Weights of a small sound classifier.
Training: muon at rate 0.0021, 4400 steps, batches of 64, held-out accuracy 76%.
Data: trained on single notes of 20 synthesised instruments, 78125 training examples.
Rows from block 6, named by matrix and row number. Each number is 128 + 32 x the weight over its row's rms, rounded and kept within 0 to 255. All counts start at 0. Numbers have three digits each. After the name is the row's rms in percent of the matrix's.
# convs2: project pointwise conv (model.blocks.6.convs.2.weight, 160x640x1), inputs 0-106
convs2.2 101:118120057130112130135158120131136127144119120126136137148134140133099173129198143169102134098016121126132135114099165170145169121116141167130076129190185151114164061064119165095171127132197143151071126126161121117132113127142154124116242111154129146049190163115145164160134114121144118128132125145114164135153098137144037
convs2.3 108:117121227129181159132150038127134130137124126125162151186127124122132123170135126063133229168102138129118142134133196194140104088202115161131175099116112191125099103174091099146083130158140163125137128128192122112129093129139193055144050163129129115018121150131028166109134084051146085126161128134099136133166136130142026
convs2.4 104:165092114128118093128154024117145128120120145130109109157127144131126111069144121143119084117117189131133137131165060136140154053218159165130089127050121148141082096111100157130169122142165163126205129127060125163129164130127087121132235141097127112102147116129104194124128166138132098127142153131099112128096102141133198
convs2.5 104:130117117128105093133130070142115127136147138127131150148151125133060109112132141139255160142179069127122135123136163146111113140103148147126155123120144154116044155085086140143105126126111090155160128129102133077130150128125156094125211138103127181057140136136164216132118105086128133124149184161190091137150078135149160
convs2.6 099:140140094132130156132171081138153128141121109126124164089132114135135142119127112059103181076080124130114130157116133196143093064100163145130058137162121105134193083180066174129102124118106104126099129126146134050131099128137193136122230093185131110043119100162045113136143130144160140130116100122122146129212086129160149
convs2.7 085:151089143127160168140177129128134130116148163128104117158157137141054140120160112102129145074092153129122121140115090140088130141159147151130097085067209148177185140127087174137080129166164150127137130129156130118139144126142115095138169104216145128067124119100077131104130129053144181134149137137130162142067145140142089
convs2.8 098:112128140129113107129084092153118129142113118128131127134118154131106107094130145120099129178144090127144131195101067079155146114148171204126157120106158070106074163184088211126141129120057140105155127128142130118132143128142150092123225110160131094105146120144143172153136111106113162127113118143198100113092090134096165
convs2.9 098:136133090127152159128109053121148126115133156125176149097115114140104151137115164139076129167101198129129117125142157128118135103133100065129128118082140150045099135079146166119098129146129150138135130130148127126129146130124139113132148157139128146140143111113000174106117105201087107132138147135111138134219190085079050
convs2.10 098:144110104128054192122080032128111124128123102129168102107135121146142209112148131177067061077138164125108126080097020128138068108101106127128129120126223151159109099197173158104085123135109112110094130125136122181120197126113113087115183083174118113084112087147164078110099068115074169126099123150074207107193098120121136
convs2.11 104:136154210130102090124171039131117129128125134127154132095124134139106150111135114177154218108099139129113112147101187123123103149154172043128192141110121094134131181196118087130106127126149131110137130128105129111124131130126144119119000119183124112101137116109137165157116123115124123128151142094128119126161181143101124
convs2.12 098:167153103127135151127167028147140130126141109129146099107127137137148119149154126092170133169121105128128133120126203165101102119063187184131129142154165156109116143176101070139124131170096173196184129125203127128128163131148158142106117137229131134200117166117136135124149150203062138127093117123112187131172122132208165
convs2.13 097:086123084130103116126094096138117130151149152127156111107113136108086184114178143150119123149093082130128113169133131136150127112064152190128184121103108162129028090195132092149170128168161166195149126126130142144126157130121205173144249182176121130161124211142102059161097165083125158125161181119185082118100093158157101
convs2.14 099:134074119127193079131151017126108125133143135126166139124143125121063173091142147169163163141065148129125142130112072204142203120074152069128031130140116147155084141195157155129180126146142183103093130132134140116134075126139164159105105126126131113093141153153110214116133101017110170127159143103090115144099103125149114
convs2.15 106:140083100129081134125165146129140128132139138128107097130120129112157179186131135160098086078169100129135127090144103124131098087053144147130059139102162154124027194134060180115125126150138145119139129132114130165131165126138154124171180133153129118199099112152078113150135128063135155124132114128125116138135171145109192
convs2.16 101:123109109125150152131127120131124127117135115128151095097126134119144133086160122169221182072099183129128125113147140117114114150156067121128077125118102060155107160113081104132121127101108163150089128129154130125128135129120137135117135099134124120138159183136038114116144124062139134131118153146158156124065187123127077
convs2.17 103:159081084124111062128115138119135127132111142128128115165136119128161160151142103127091098128084111129125111015137113131134145019082131130130128112118159050193130134164137140114145124083147182164090128125158129133127167129105125174130152169223129113135096088111215181137135120167139151132160153129118161121134118131122109
convs2.18 106:097132198129157122131118151124141127127130129128187150076121123118144146159150129095143147174145176130149140165126112178122144136109123129129106120144132058083157116044109074128136128105156132094130128125100131201126103131127172126118176137177130113070124103127114109151120107181149103126168106156120140117068179139138000
convs2.19 101:123116128127123143126175158130124130107126124128150102148140119124127120102083116163120184132045173126143143146144108154142137152169151048128128128113160134187097081117237145130145129118102106165109130126119130078127113128144199128109143141150130087161113148137109098111125120116137159127135128127143106129108112108124146
convs2.20 091:071145149130163173127172178107155125109110120129179141149114131146087138153097127091103106111142048126144133177128154140104138069142207106126205119139161181034139110079111111129085129126120142161108131129158132163128119126130205167128184158186127115033112122149099166134122147029090038130128160117122162140056121137120113
convs2.21 104:107129069126093176132129122136134131132132153128170138101140118143069100120096146100098050091088075129111127095146152108133102095192141099129156121071175095184088130214197148117117126099141105108141126126176135174131155126119097117159111154131130145121126115122097255142133126090161129128145171124148127145117154130092053
convs2.22 096:150128166128109193130126122151161129106109149129155144118120129136186192102150149120139167075125113127131134117126092078117127155181113104126083125157118135177110197078173128133140123127132097086206130125188125073134156125144059158137084134204132147114138121107138192148148124083119032130126187106087164146142102133130171
convs2.23 105:110140160126078185130132115116142130127138131127188074097134124116096170041146121145229225069050098128133132149111118118150145125171182205130145132146106172181056134129133120128142126127152168097128128129111129130133083127125137120121156117152132112200127125120129142141113161049137133129165192117086168145142129117139184
convs2.24 100:153158093128190159130155151117138131108131124128083151089131136146135118163149126107144189136138129130135118115128109134123144132126120197130255125078159168124140112117097138113071127147090171154104128128138132103130158126128084118131161105156129109165103102126115027150118132094131121127153168135148173110117096136121215
convs2.25 087:081146081130049134126107133109117126100097133129046136142106105116049158096123142191158168077182181125123133161156083150125140136159102091123079102094123183143187141097089073146140130105146160140117129127073121081130083126113135105121129085166124133051146134106068080123124095120114120131110101111103183131085095115155195
convs2.26 107:094123187125135135127115181135132131143125120128143141040127138140070117044183140129115050173105178129134115134121178165130104123143186094126119121124154152102081137078125106112137125119142126113144126126153128156126132128126158170137154122139126118069132151153000123161141083195120180125121127139120053129094096098101121
convs2.27 105:152117109129130137129106189140133129118117107126107145107127124134086132132120129136121138089104142127126119125141101164102098186091132116128180086099120141110141082184174127125136130124138100129146130130113129134128163125127184168102154145142126121199118139149106103127126140130124098128130161124142108141123050139139064
convs2.28 098:157123153128109105128094098113141128124120152127188139152146129120123170129122135093138120079093183127124124133153201154147185144114171076131164078109118135200144179088140109142096132156163196102092129131074131115127132132135129157116110166196126132132141106129100064120124124121112113131141108091112178124093141139107098
convs2.29 105:121147157129080134127128122120135127135117119129097132176130123133102156226126119124117184171095107127110131098149124161149143080126183069130166109168101084033121099096191119122107127129154140090139127127137127117126092129136130147121099107151129132117122133116189108136127099196110106128147081147147146131144141127137085
convs2.30 104:144133111127134140122132096116128129128129117130193128090133128120142125106145117128255062182147142131102149119127114143146133142020098074128105139089082118146135112118124145100083126102164105168142130128125127173125136125128179197169136125140125129131101099116149200131122063074127142126121122114115108122097145129128123
convs2.31 098:151126020126175103122149161149130129125121123127124180068140128126132202109108118181150142175154130129140130079124107154138132193148102153126246123140066095093097136053089151130067131112120150152094125125170128108127113127123118143120205122163129139099117098095121101156138161149107086124116134116123170115121176112103170
convs2.32 108:127120079129172060128139188125119127112132112130084129113112125129111062139106117158164143105135166129136127167130133132111106183095131093130141105118160114183212141173125151115140129143094114162151129126123124116126093130127011146130225136114128100147131113115097035145135114204139131128118128143181140130131120135096246
convs2.33 106:086141133127127140122119164115111126127121130128136135129119128138093130097116129158213089118108082128135106130117188149111154134084123095128076117158190086077173130125030211126110125101126114152149129129203136139126095129126205084136035161109121093072120128141000021152120154171142048126121101145176126124077095140111111
convs2.34 100:148149150124130123123106126130121126130136140127101133177134126122136122042133131162168071199132127125139122111095112099137192116137105214127078114151146126121173114142199127130096131116115126071196127126185123120126106129137064142124163128188123129115152134129149092128118154147181096129101128132147133137157103133149189
convs2.35 100:139144172127147126130138170146093128149142157126124140159131150140104075082135122118077196172201086128127118196102191114123215168137162105125121133146117165055211095164199156116130127108061119127133127127152126128132075130119189125107100103185132124099133107157162105102119090151169148135173139143181111134161164096128094
convs2.36 104:102123109130068158123127165124125124126133120126129161134124131113195135126096108095169115131156087130125126158132198148113129105148054096127130117080162140152186111147162043131120126144165098062156127127145126148124183129134175121117047118076127140096129146121158114087122117146119082126116122119094165127114106111155255
convs2.37 097:060141116127137175133113134117121126128140159126155119172113126149117117109126129131101161100122022128134116128143101153161096100202133158127155082099162140169232176092101190153134131094119171195117129123136128158133134127127171127177140087155130129094115116135090188135116111092152130129137071129167145128097113149144122
convs2.38 102:147144167130118121129085150125130129114098123131106130151128117135182075155125120158183164138124024129139142118121064141090128044126103157128112139037082161023188173068182140126140131158108167130120126128146132138127115128121180135111031165219128152178098140128109098143139130061108173125135099159113137126047100126116118
convs2.39 104:115141150125129131122101071115163125119120133131144094174121121132119098122148121125083164085069108125134127130100115131142134088147152135126162119132104053178078141167163095108098126152145116191130128128089127179124091128123170106138173126114125113066168122111125198112110126159127138128183109144125096122142115113137126
convs2.40 107:133116154125147032125097198134099128113115101125141099091110122132160100133118130172113065152094192129123125141127067150142120119105142159131198098090139152116210080063105145143162132090103119149078128131090132125126127130109033153123167124116123114148156133121192000162135120093127094126117149137151121123068094113138219
convs2.41 105:103123190129137135125036238130122128121118126130128112111137120135190102045161122153149130130130232126134118126135092115142157164182072109127080152123151222164196165134198146153151122102123122156141126129162128140125096126124123084150044157114119137154109101086037169143123159135107118130092134133125118121065113101151170
convs2.42 103:140143186127126081131117163125114131141130113127129096177133131136196192084107118119078139225154100130125121100122136072118142123054167054126090127128120124063113115067160062134131126124106161119125128127092129118132091131125151168132119143150131113123087129128158078143142154204150255126156119137050119123149156131172132
convs2.43 079:134137120127128102126180184144118132127114153130137179118122142128141172149126165144193099124128078131117109114094110166128143030085190067131060163089088093140039120108166080118074132161090129138168130130146134168128132130119133142160199110194127128103118118118184177073144113075107120132062130100100131122093071170127127
convs2.44 103:136115153130109166124123197120115127120146126126108128097128134110077127080120128128017058131155142128112128174106139111135153119095157138127086149138184183109135177131104134150155125117148133107097130125155130080124084130129148171132157106088126111098112132137000114134130150089134190125125126122151156129172150109142087
convs2.45 103:113108145125191139124151146116159127130155116130219140146128127135151136107165123118173186126064092129120135125135164145118115114077120109131094094090157098134202071071199121149129129107112118107125128129112136135124160131143213071152150138119127139038162143145189103115110084164149251128105097147131215132149153126134102
convs2.46 104:145125168130118169128084067122129127124138131131125070145128121133182115169141129130129143160188158127117091175122141163172118176136112112130099139114153073153205107226087141128067128179187086143147125130114119135127068128137069170136113150117130118097149112154108050133137147160132068125092112143085125116117113140083160
convs2.47 106:122152147128104072130128139127115127105119093128098148125126136108194080086125140091154039145036131129130127156132078130105091119102112109126158101102133111104108103132133171106130128117144104091095125127114125104126126130111084142102055127101129116201135141143135080128127135209103163127144147136145089124116180127142181
convs2.48 103:112128133129198164123153124148138131142124123130165139155119134128113121149114151127081180159124122129136125087137057081146152116129070164125152111112109224073107142141120097114096128114116148117163127125105128088129136130134078162114092157078124127220124127126089205090132167191154132127124142120108129131078093126084051
convs2.49 089:132086054126127180134186163122127125099157119130154124086131118124068158102161112103083123148180104132109140128148182092131137051089168113125193119171150082163084083101118128124033129134151102079125129125113132161129163128125126134147105211215127146221108138104110119174133119145081144130154104121140133110122122169113113
convs2.50 104:128153052126124138131119140117115126133128121131127106120123122129126167128133096197035062143121061130138138113139255165138128121180132037127092096133139120110141126082205185139094126114150158101145127129138125133128166125126094168129169150122129137166124123143115069093127175070147214128154150103157111133156126137145164
convs2.51 104:118170116129150154126131112135123130126142143127137109093125111132105137135145120128054176065161135129124106102153142104134142048074062198129200127129125114100201136097135146142142133131114108103149126130099133094126150128120140107137144154149125112147099111103150108148136144115144102128131160171129141127085106106089117
convs2.52 099:107125171127155177137123127133118127131151153128142109133128139146200183100129140102205237114124115129149146142128135168125108165155161120127102115099098070164104130120102089131112125133131145127123128128091127165132231128139062079135098114168140104156125109163202085101123122224161119131101117141113187149157141123116160
convs2.53 098:131139175127158107123111080132156126130118123126073128123122137127126145090175133183174098124112170128136121092108106141118123153150127179126061123105119133163136172187156085128059127142129192140140127128175134126122202129119094158154148110136124121135173137150130095145125092181157056125097123143142192117119128099126130
convs2.54 098:160090118126194143136131144142134131125115145129128127052137116144111097110149144162145104174127114128149142173127113131121131122144157143127182131152144118063142095082165131132066130123122147138134127128120132145132106128147209139120151110193135134117110117141036148141100118132171046135143121130149178150098165140127029
convs2.55 105:131122151130119069130129192127114130117123109129150107089125123116084070089098119144152154106162170129126112133121172107120130089116149111130070136120067171132185109101133149129090128116148101143118127130109120114132121130124118173130172146063128147220118110125059161132130096106134184125107124145080140127083088140109115
convs2.56 099:192064065129113135134110164144140127124145136127126137089140137113110120104099117123170072107119098129149120186136149090135098134106169098132130121107089204212120191093119140133092135123126086086123130130137127135133123129136129103108173127158131145101127118112222144127146174112095207128138173130110135125122074119090208
convs2.57 096:112142117132095139132093130121142131144119129125116138080133135111233072150145100100051092070132203131131128138091147125082118201185132111127107106124153200136130087132137124087151129140142136161147128126093125107132090129138123081099100114149134097132156141121108126142121130151146101130055112119183163149161149126095214
convs2.58 103:092143145129177118125159150129118126110161128130166108144128129115205130250113140189036219106161141127121129143138071170121147104152157118130122155166121216212068159136150130120071126141146127137102129125178126117127126129121066146133193116080126163115149141139171109119116116125130120128133154106072163123097126115133102
convs2.59 084:131169091129057161119102098134133127096133094126191156197119125121112124140115124060123150132143191126123132090130107118147108110145133073126026138020122111086141117148147107142113132116142068171148124125120122179117148132126137156084105144247121125114160139150248094075135129194115109126085134139148148139085148119132091
convs2.60 083:108099086125138116123109164111101129115113128128069170110108116133148162090099116110106119088097122126135130098119109118159128095126144135132102110144138124093061155165191132125110126089101106117136132131160120138121139126129186095116165134129124111166134102114089071084120095095184104125075116120115124143104151103113078
convs2.61 095:164089129129145155124110152140135128141122105125100103091087140128078135167146129149093140104188170130117140109136196176151131141098123126129094147145080160167142158106174093115111132104139126219123127126105132085125173130113220147137183106124119134108143142119041117130120113151094081123162099116125160107102158112146109
convs2.62 104:093098155128086137130117160137118126145112131126179111149136127154103109144102128084019080179122170130129110090185118152126083214147139115129047138171158102111171118076104185116137125135117094172165128128205131150132137126132127106112127140107130127185146162139145178140125111071123168124119152172171157127114143124123095
convs2.63 097:116125125129176180131107197138106126129113120129090174131117139128094135129149128112255091064136159131118117069108119136118140163093141231127164157117173180052112114188099149137057126107100142192154130126130125177127178129130109127105056126072130123077144153107114107151124111221136070130112142134108072137144083118120181
convs2.64 103:151137137126156077129130104108154129122124120128102176103123124141146104090128114128202189111086088130141131145123100108117140102137135163126114113123117169081157087181203162132105130148100127084148127129113136111128163128129100181132048108102129122111125155120162084113128111119106111129130136162132134119166110138097109
convs2.65 100:154122147132140152135118060127144127123104143127041149064129136133120094158085131114150167128095146126147129063150125081124125146141122122131109127160133145089128140205113146110081126134135114130123127125167131107132160132129125115108170134077130127115102119130128078094124115152101081125128168137106159106159221146087076
convs2.66 097:087165042130135149129124099131134128111104147130058158126142121127101183148119132130151078128177160131136108104127034069110094088153105144128186094133092046189061162125130129129012133125152114126151128126141124145132133126129165078133089098167126130178114129133169177097134115202123092127113060143142111141116127128124177
convs2.67 101:139130125129129163126143117130129130108111140131176168141120120131086146018111143141054158141165129127132143137137073137113101115047148083125127124103149106104091075196156090140103122116087102123130130128123135142125126125119154053129059148064127115171145117108255192109132104140085146126120120109066155121135145116147087
convs2.68 098:131134182130185078129150170135112127125128126130144122147106143129073179171121112187168211092057145126126135082095024104131161098146151061129168135131121071039141106166167105128064124124170105136125129124172123133123096126135101114150212103127127146109130116133160099136145144091097064128088124127152188105221153130106063
convs2.69 109:105113105128142151132157108116126125127144133126098097015129126133122152064123112146106087161079095131121119109136158134128117055102117057127109130124117195104161150137103161134062125122089136118104128129082130129130115126123137051121108149169128123160088096120204111109128105164124151127095147123076176129068167104151071
convs2.70 105:144161124129118138124131137125143127124138111127154105102120141139155113099104133130169096116080098127117137100115120084115118087187175214128160127183065081138154123136138102141186125119078136124123127127099127119128061127135150177118000122173127137175128119126148115116132136080131103131144100132207172130164120102121191
convs2.71 110:111111167129107146129130163131124126134136132129133155138128128121240166138109107132054065155115188128119146145118078080142128059185112088126159135117101105097109147042087137145128124114110136064137128129130126116129139128129042112134084141087130123118108096120199036119137159163119177129104086124149193121102126143154231
convs2.72 087:093101118126160053120114167123117129117112118129180167147130147127134112094124122151105078154134162125127109098117180169149110090087096161126125141146094147158082144096160164083131126132073123123083130122169124193121150124138076218101086121244118128145154147139114155137116060133108161126221216135185104117134086129150096
convs2.73 105:114093163131219126127140093130129126098132129127137121048122129124157164079136125124181134157156140128151116090129000129131127149112164099129228121119089074209143123173034184132057125103153115161137126125085123187127113129135128147142130151180129103114096117143255218123114142056097071130148114110143162137088175146105136
convs2.74 102:086123092128120186127103162132144127144129118127119078096134125132153148108134154114166146113204002126135106133136150120144141128065134136128095125102101099038194123123083196108122128134143127135125128128083124100128101128125239146115051085115125123153094145123112188140123152203085097124116197135204114123091154149138223
convs2.75 103:116147212129113106131126102136129126133139123125096137125118127121120152103133126155175183101137089131143149173126130160125119104072130133128202163135113158133127144064149152139113129120115089119102127129162120137133166128128145092130000140119129114074092092141203088128119131181130240130129129136135133139149159148097218
convs2.76 112:153144118129158180125100194128123126141136122129088112051131120130185122090141134090095101168182201126119123067119144096129160061121176139126154155140188146083153205068084187121159129139081136089134130124113124155129151127124040110109066123096127123107102126141238147142112166066138188129111124131175131115147186122127114
convs2.77 104:136111084131075152135101091150151131125138138129151124014124137142181096063106137163084164125115077127115121125123217115118134136087104009127087130083167153157056166145142106137107131106124158171124127128119131092130132129139048185147217230130135151048144167131203109128120146056119126130152160152211115136178125165109138
convs2.78 096:125163167128142182125145197108140129136135156128096136157143126122099144108112166122101058162112100127140114171154166098128125212117100119133113115122061114138066211144059153120123128107155115112114126128128130088129096129123137080161099144164125161227106135135105061157127179164133217132159120114054128123183052149151136
convs2.79 108:151159098126097085128148187125123129112130113127124103100117127129088123140153105184148141169125142127126140068152105149137122135134191060129119145178062165129050113050185122125098129127095108124149130128128128148126092126121101170133164162151125099040127148139197167127123126038116134130126124108127174128098182135179230
convs2.80 079:105116128129163088123165105116109129118131123124121111103116119116054168087101152106170078064173132127131117112139175122140112119157116077126174123145128169141117096097164177132132127104121091131090125131126130140127089129124149114081159096118129099094130127123051103114132103178094124127095084137098110097146133106082110
convs2.81 111:139155237128122087131107050141142128128121140126166148130132133134177093150115119145225120159116110126147133100108255098134125151173151123126106120106115088064151169223102111127080128127146099126135129128225127124131118126130214114127213171048130123074131112132117171132128106141096116128108124128155098130120091121135089
convs2.82 104:127147199127114166127074148115141131142113092128083119154119142131230185234054121134091235159133108126140105099140127120130133202132104140130176137111113176156128171169145139111153130125139175076099131127161127092129128129140112168119184136163122151103124118123116065113110080150122108128116135149127178128155161117099143
convs2.83 100:107132097129166166134129195129116130160098145126170149132148127111117107151164155130102090112102157128116136106119149168126123184140144158128145137165139124149105087255136142126092133115074130114139130130154130205130145130134213121127250106094128139223135133151223186139127137158128221128154108111142143121086106158123107
convs2.84 107:168130149127091180119127090124129127147145111128150096119124122125209146085138123173111189194151126127112139147145098154126119112140108081130139143125134099124124039207099104133141130119131156156118129126135126135123185126126153076133140152109123127090140136135110095156139139127177126127125167136094162115138173153165028
convs2.85 093:151209107124123178119108165144112125149112147131090129126109128117193255143122108080117057157130073127143129099135096102123167126160099127128193138156117130093091171086148128123174127120100160178154129125123122081122090129118197161103097133145128122126120129118072096130125165135111199127107148125155142133068182134159127
convs2.86 091:092113151125150133124118109127109130113138126126126161078122144108067100203144163111070224182238137126130143167098044145119117153136131118127049128152124108128113125076126111129116127157135142098129126129139127176126069130131104142136118131156124149067140133144087091093129088149127072128157066171201078144162128127105121
convs2.87 104:138129119131115131124100148126126126124132135128144103169122142129243093152108104130216114116174098126116142097132121181141132123182144087129168145127036169123112152120149087109212126097116144125130129130114122210126062130126097100150124126114122125097099094128143169105137081077132163126179097117136162128108161119112076
convs2.88 099:083136092126177116124086179130142126141120143129092124093121124122167112142130113099133097164096053125134128085115146145126118136107127193124119139120102157162038146124164137118133134140130173084142125128141123073122127130112244118122120127127120100070115144117218166105108095231112103125163126150131118095180159141113141
convs2.89 095:122153117127065104117086149114138127096129109127109196143135119117164132122114120105122155107171138129126118156126096079118135161157152216127036130104089173181106113164184149119055130136117116119172128126233116086120101128121111146117190139058116129115173088125127094103120136174128168124145154113069104096121143156126106
convs2.90 102:142152124127179110124115112152117128134132135125169161031128141105125110033125111131196137085073214131132113134151187122148146034156145162131175142129085188251102088103215137132085128123114118050146131130129125128128141126128090075131132132081130136100117122117029141116126128141130255129148106104090105133149129135138141
convs2.91 103:110137115129097057126138146140123129097132121130118184118112117133125078069101143215170081084073115126112143080117150131098137185122125119128126117111123186051056172062123169137120128169183111087158127126136133102125150125128121124130071118109126122132115140143126126104130084216135184126098119140222085132105116120132168
convs2.92 103:134105171129126124130121036136137127146112134129131100144113134135201145252120104103103151125104176128108127208145130179084125107109175191130068124134162131240086113216118071121120127107106092197089129129139124166128109130130159167105068165107131136078143125124204075140124148169077192128129131144091111125169142139103089
convs2.93 104:140124211131151110131141166124117130147121125129001106131123120136170112097160120022118142125109129128132123111107079180139130126132148067128103152147086148045101097119152189112076128143132106161115127127150129075132128126130125174103114131114129105080117140117060100128119132092113084130090125117138092133091137113140213
convs2.94 108:163138190129106143123134152128144130109135127126166114125129145131189141135103128185225116128111114127130137123115145135143086156176117182130214121133118192123039152186129083123085130125151137141123127130146120099122102126123082107143120100146126125059120104121121112130140143121143127126145144137106140130115097110140171
convs2.95 105:105141056130172157132149092128119130120110145130091117143112101133105133156142106085169147058114176129132136110138086092120143142191132023127086127106121149150057161067153116129141123103118171084175128129135122154130083126131133173134085120115133112097127139108255118150132155255114046128118131140083124134096179112127145
convs2.96 100:138112081129141111131138135113117132128137144128145140174135126131017091143107134087158146143114109131128142146136190150128114085073152143127165123135148185164052111103103059121131128115118108118122129128152127108127155128107215119114028085062130122255123119121148215141130157186127074130105077121112082112172082129119198
convs2.97 101:151132170130162129128160137133103125123098136129140119126116129134148171146112117132142201152172100129131126122113157120133140111167164183127098112084104125120144162199112059149142127135109146087117125130136137141126102130124176129114156211096130129118139144137104108134129112149153000124101122141100078115139103139126047
convs2.98 091:124115203126100173129155061103151130109131136128075084209124125111079114044144120119164126089095128127134159064116188089109189100104162174131118154128130180207154093157177063146134126137110145132126127131094130095128165129132178089085070100158132100067105149127139110104113112038122091130127140108061069132156133136172093
convs2.99 098:135126193124113120128131095122122128114139155126101096136127114121086139142120135158100116134103128129125141131139171091125111055154156066127018159160153181104173131111116158110105129110091120148126125130158125123126114128132203100104173133097125143141159109135105100122123114074093148128147123135129138121132135141138134
convs2.100 096:113108163132170113130118156133113128136141154126109144195149142128140096147139125091073200052084048130142142185108106084136153117045135156126168120100185099109176138164092088123206127114052137154160129127073142088131103129120231132115157115099125129138119139108056107078124126211101073129145119113120050122041111112128172
convs2.101 081:095169207127152047124094177115151128124125107127096126177113130118102129072155133207126105102147066125139127091128141184132082218139134071129000124140148118149125116139150122144168134127078143157212127130167127157129156126132136123084101165136126136161122132103047214100144117164066088127091184141079103108162172142126136
convs2.102 099:105147162129061052127098116128141126128113137128115123071106128115235082155141119098056100040093229130125134051140045069145121112072153107124255073145078159133166174095124132114070130114148103141146127133038127168130115131119140132148134041128128125118095137129049220128118169177070169127154098098152136138092121124151100
convs2.103 100:117129135131123112127142154139139127135132121126131131141138121135074080062126138127229139157091172127120112130104126149151124115124113154128123136144153192136073143000086117123026129138155112123086128123061130137130135127122115106119085131113129130139125090111174070124131157140164018129105098141203143151108048130127144
convs2.104 100:126115124129057131132088123099177125111126135128153134118099115120196068161126146250202173126113165126151108122143119082138146180087081158124119112129139134044158128208151109169106125133159122144158127127189136137130157126130031120136127159175129126076184119121085128168121131040071122131134140112115146148066096146108123
convs2.105 096:115101085132115129129136069129134130144134103127083083098132114128138083116086138111143135154084125129140127156112151149100112162203096164123154126181151080171082158150160139144122130131106140121101130128083128102133148127130078155125147134158132105189160124142029142097149089118066046127103178118137128138084183130140152
convs2.106 087:162158132129119119135087164146130125123167159129089130163136109111162182107125105174146065143082185125136126204140156200140139164135131096130086120147153152210120119169139099141043125097067177138054128131211134190134134131125102171142190159174137141129118100125089087127105142132115120134102097146087143126134125135142183
convs2.107 086:155133200127165148122157155132153130142109117131173159197128112117157150137081111207065198066106131124115131124122109144118110086151178117129165129116114120106138135112126142130105127134126076093097131125150128198126129126138102169164056163184127112123157144122102087120132106026111071129106081087105121121187213125119124
convs2.108 085:092178092131056112125145146134163126123108156131121081184140100145129165149115114193131114120077113128128121097124168132134138114201145132135041154116123070110121164130120125132085133103134159140147129127162124091127076130127154113165095134145124147166168122114060123106141129044070172125122119132178040137153072128103130
convs2.109 099:132101179128143129129115106129119127129127128125150140062133131105152144148107104179111123182127114131131141117121041176133125099112167176126069135138126144148098177053176100128092125105132143121110130126211131094130100127115132142148036171178129150092152148130179219119127167031129146128111130134101178130130122102110080
convs2.110 073:119116135129137048122130111130118129116123107127164056150112132117077081090117117121134118154196137126116122093133106058137110149185131159126108114152081126122115121192106107131116127084156099110073130126096131123126105124121191062133075131180121138165134089108073155113119092129144162124096107127114114146195163093134142
convs2.111 102:124129198129160113127115145118160125140136122129112121098128119120144161076114134111109182147152101129120147135124131174130161046149158103127031142174106077101086141138203098111211129121126166106148129130143126160130179131123185150112148124123127121173095115130094144119131119074117196131134157108151128122113164101129169
convs2.112 096:156110110132168126132143045124147130133146149130167116066134129135152216136128142099191195078152109127131132137140077204117075109171164174127106153149090157102138099012073124124106131151122122157067125131117125094136077128131098141114055122146133112089105121121195014135160178198164171128114071118161090149123166126104009
convs2.113 098:174160111129166127125122042136118128142100118126147107103136134133175049121117135151055167113110146127116141156128099212118093190117175061126183140135120165130149124071082117122069127134150140172093129126137135136127107127123105134092151098096127134100166143128085255138111133155129052129135147129122111135093111118133082
convs2.114 100:106096096127113121127084187129146130104128113126154097094122127138083184121118121128112094137141105129113125117125098130123148170090166090127024112087177072142147170013161088126136126121071161080165127124141123154128111130134106147099134140173126116189152098139056096123106155150099165127114084123081138122120131080143176
convs2.115 115:108112128128146128128147148125117127138129128126097140108132125139081119106138148180255142112070135126136135138122166126125131103138111117127075123123108064079052140180125018123151126128141138066123126126121128173130183127133185071114119131124126122217150152134096217121114131147115162129127122125179105137147136109151159
convs2.116 083:091114182126106159120171173124119125140129101131142179103133147139088187110125130186131021119131099126113138137121074117135116147205126218128158155144149135171038146070144124148163128141176187194137132129242122117123133123135189153100133100116122154153104133145074135168145122097118129127108121171108118095208175130122124
convs2.117 099:123097187128083169118106167143131127111174104125154140140122132141118166168133134114060081187118121125131120146119176062089100155089131177131078121175186149108079116178120164121166128141111126134127125128177123148124097127137097147150118132128121092115172158125108000128126146126111154128121138128144105111171125112173126
convs2.118 100:138156158128229172130149156131127129151157128128159174138123125146200078155123156166244154098171100127147171133142164128132161130090141079127059142121117044168113156208126171132162127132130149098130130123092123188126097127131160117101089117098125148102135142117190241122110110070152164126124183123237081143141206101124125
convs2.119 091:102130186125149206123171107126158125124135124130121118183123134109160086184116113117052069162158156127125134144115090187071141177143100152130045120191117130162121122099054088098110121136119157091146129128121137086128139128110167166126195198218124138091117118148141127084134154152158178130102079123116150122101114134128060
convs2.120 106:104100122127108110129139078139116126126134147129119130164138122121080128159110121100134066127077133127118139103151131081151145178097103126128140116103170142079156111075069113132112132116136160082173128129088131216125165125120226162119086111109126128055119128115124190125122140181156074130135155112119095131086171143121033
convs2.121 105:113100110126182124130123152122117125142142130129136143103113138126097191154145132188194105132089082126123150187142071093124093220124137173129075112138118118091125070046124135125094123147124152097122131131095133111130136128128000105116083072193130140135121112138255123115129103178162058127131156117214144126164139134156243
convs2.122 108:129124089129135205131142153125119129132122141128124128133124133120103107143118119121139186092104189127132121157139096141094111117130170133130172099118144084200149128145106081122086129115098141139092125126142126121128043128131115121117118120116132131168134111124114136134136120160089066128148141128127137121097101114163134
convs2.123 103:172114184129171104127133179119158128121141106131085153123124141119106127207097113142140057160086173130126161124096101155154114112107126103130155116095167195094234136097150082101155129140152087154072127130130129120126169126128255088096088160140124135145136119131163149100118097131137051127089188161108136136116130152186076
convs2.124 111:135129154127133223130126126143137126134129111125109117147136126117195056107113128166156191115169126129128158137128146068138126166104108103129139136160108069053163103182136098142211127108131126111132130128156126159128120128129166101131071127120129148186134110116142140154110146177153000126116148113098126123104097146099077
convs2.125 090:120091126128101123120137141129127126125144110128111115085128120123067114141134151153136094060201111127156123149119123103125163130093105163128134149105171118197098164125083071154073129111171191096191130130125136140126158125128081138102080173073124132094095150124036076127140150181095244128158034141104067143150179108155185